config.toml
dataset = "flat shapes of many kinds, plain or patterned, on busy backdrops"
image_size = 32
horizontal_flip = false
translate = 0.12
conv_stem = false
layers = 6
eps = 1e-08
max_precond_dim = 1536
one_sided = false
adamw_lr_other_params = 0.0015
steps = 12400
lr_schedule = "linear"
final_lr_fraction = 0.1
warmup_steps = 620
Rows from block 3 of a small multi-label image tagger, named by matrix and row number. Rows with one number within an expert belong to one neuron, the router's apart. Each number is 500 + 50 x the weight over its row's rms, rounded and kept within 0 to 999. All counts start at 0. Numbers have three digits each.
Before each expert's rows are labels from the 100 images, of 14848, where the router gives the expert most weight on average: "responds to" is what is common among them. Only what is clearly more common there than usual is listed. The data: flat shapes of many kinds, plain or patterned, on busy backdrops. In brackets: how many of the 100, against the usual share in percent.
# router: router (model.blocks.3.mlp.router.weight, 4x320, trained with AdamW), inputs 108-161
# up: expert up (model.blocks.3.mlp.up, 4x320x320), inputs 108-161
# down: expert down (model.blocks.3.mlp.down, 4x320x320, transposed), outputs 108-161

# expert 1
responds to: teal shape (46 vs 22.3); red shape (45 vs 21.7); count: three (43 vs 20.3); hexagon (36 vs 13.6)
router.1:513506446474485514518568494447463557504425521519540532493530485481550476461445518486566537504511508485519458575536523504561415415531474469569521483565510518547446
up.0:536550483547459543487490505514460524492521550573555451587425485486529402443480480563547483536540444508499524573594558504514486536588419633490483404435516470483396
down.0:367507491512527462575399440468437552460518454557501501536534519474475505534559557475477473502466474428495511550445491512464480432446579482415389376506424450531562
up.1:510402438516504558513513441441497547535422427577500571520458485540481545527486575471542414580493460476373456499469492534491532607539392489492525548484563581534472
down.1:519431523508505588526581548532593507432504499498553530534508551581557466523545471550504491460563479517489457512531423401539448506444507499563373554482547430486431
up.2:491453568470479552532542472516507531508434529473422536506523590411504519510472523466538401581567606470562377503438493558501573466517535566479481493450448451463515
down.2:498435464604549479442529527508446444601525501535578451512408420515554519452531459454560611588433539588443519551515537478448439572469532528535450444547450423497480
up.3:472471427510445564551506420410416601470448480543460540578533493498534482525463440484564547401523502502521490488505572576484476395551505466526565484513499431478518
down.3:481503567451561415475525477486539507416433491549519440462470481478504505539450509536532523501475636494440542604614473388464531544482548517502557492503482515553488
up.4:537510416400558510481462519509408473454474514602517476420408534503552438527533544538492465460505559498492460518485447575483519513525549505514471437481466449573526
down.4:568533528491541601489513436459469567564485481509470449563432442486437493499544518502530539491503531590575478510503532540500572504592441477529493545489458413481531

# expert 2
responds to: count: one (94 vs 20.4)
router.2:569485542486515568479497474478605500506650565520575544488456504496524489468475436522447444552500552529492482435469513598605546507512527529355451498417568446488530
up.0:424555560526485498495436461567485576437517429541429483494483447528480491518552490509520603386524493523448560447458543458593476507511536489468604550415444526440514
down.0:418549579441452485420468498467480500412554433446456517436537486472447566476550554491427456490531453471428459537523560538533552456459434499564536517489428503532481
up.1:457587472649518429539555522481465609423501483443538554514471557505504530538492542470549501413463520467357468580627513460471446503464485464438588419450494475558497
down.1:424492554464447464529472580485484474572462526505467487492540514484456483466502471537475439530489551536513526422531511458576488508480487484501461481509500481438499
up.2:528478455487536488471526467535469552504532485495512446522552529527560490400503461510370538458545375513473498491436537563535459511456502593525494455375491441573438
down.2:491494485651513609497559496481558546542566460472505474446438523503509432544556510500522578533458515579442427472458461536448514594520544557435499500532545473506516
up.3:498474496555521496502583482357477578509482602518474498473459584519540600474579453617341447494483566530409487470531443504470535415558513498567436559496567525566477
down.3:489600509469547500498441524452452496431525516518522487450514504492521499531547481389578503456528576540550490476553503416549371544456525469451420651506420600428496
up.4:513480460537477560504485432478517385513546600522497573470561445522555490575491523520501473568539491550474398541600437503561467490537473525491487422402496576577507
down.4:578575524591414547507473531505561597539522486575543514576592522464460481513583517481524517537516591436533570482535435519517480495515491470579473424603406528495439

# expert 0
responds to: count: one (83 vs 20.4)
router.0:457518506539429399596440537578380524484417455484459408527490513518546455492612587508519513489467439433521536484513480510438483581466496558452478508511396622476428
up.0:465535453548541471520577553633590523524497457469439569445617490507462458494562554507525472541540488539521553421456444544567512503572508380565426499530534420358527
down.0:498388472444523501540547534460464434489518446413475553594456501522523565517575508493470504478495438579488443572612488445520460438552550488525546427503505497423568
up.1:494551466508465548459574412421552486457482551474556495457491477507540431450453506610460551460529495458531519635595498469523593432573468436510572487481486460533582
down.1:484445468541389481464468459537570472510570541508450533511583531602505539479518497576560513435545440531463547490438555517589545460552505428399449641447467532479483
up.2:501504389563467480492570444550462532494560527492527519486552476459480478455351462569520557411534504498439513452546513362453471427533503472574528511393545479513554
down.2:568438479411499524557554427511611571484511489466448435409550523471382497530413387540446488511555431491534540484533502498445476500489583514465525497507502500485515
up.3:535510585467499483489535493486532461475476578574504463392494482512520391524515463532570518514493473494447571444550503553420468512541446523487499511521453529571471
down.3:467444454485459463488522525423425560510541550517458416594467407491431529487439543544526600425489546451543581561478518477521470538539517513501406472451492489422562
up.4:459529464507559532507524450582588487478480479458483472470501508459477467536570494523496438427541461526475474614509560581467561443510537557454534454486442591509533
down.4:539495504468508376546416437477558486537525407480530500528500479612590517495560442525515503457466501542546501487413386510471443463529486517575460614566545453502505

# expert 3
responds to: black shape (74 vs 22.2); drop shadow (67 vs 29.9); its colour: black (51 vs 8.4)
router.3:465451491539511512470554452551513485542556453502512562455518476480509481533454430495500401429496465500535509499539509514523579542486487512530471503522532481485518
up.0:537498448544574520569587541503551440382457432557574427430579494515501521500511581479489558516602502507512450489530450614567545538525589479531484437506511421519485
down.0:490497420492567474520490520374469471504446529459509574492567512537496540508372465500400476493424444482500582512501529474547479397512435502569572401457522499467582
up.1:596479418464502326437459520547448421517510539442383488493564545478509498478509565419532528553503495531572386497455416490578467445533537507527540491554490478454503
down.1:435533515550517508480563518451480549508550509570485443482523534500417595534448528550446463501573529582519589425543515523484510460462527521554514541463443529507512
up.2:465494402465450638521456541464457540454556526442454483527483494536555497425555434447404476529547555544554495483505400501517549485437467382493546546458535329477498
down.2:397544524461477605487478470429502484497463532507448573462443459502474486519382443551534446482437469601520461563494448470517498504469439485543473523526407471544466
up.3:433488474503454520500482474488527453496468585542559564568458494412495545556509435462503466517570453511479538640562425523520525397432526544579430446539493502477578
down.3:558578470526567515625522585497645450466595447452564530483529483488542516448572480527533453602500502561450559486479526391481508455573537520519574533491451511519430
up.4:571471495490569521431572507486415503540480454604559545473574509535530502519509435453392553554540459546543534481527502465526578442442453543462555513426473543492467
down.4:489493444461514495493471548463478493506565436446514539576530460497492486552550554464536567563530467530494538479465525522472468480597536491505508514418430507450432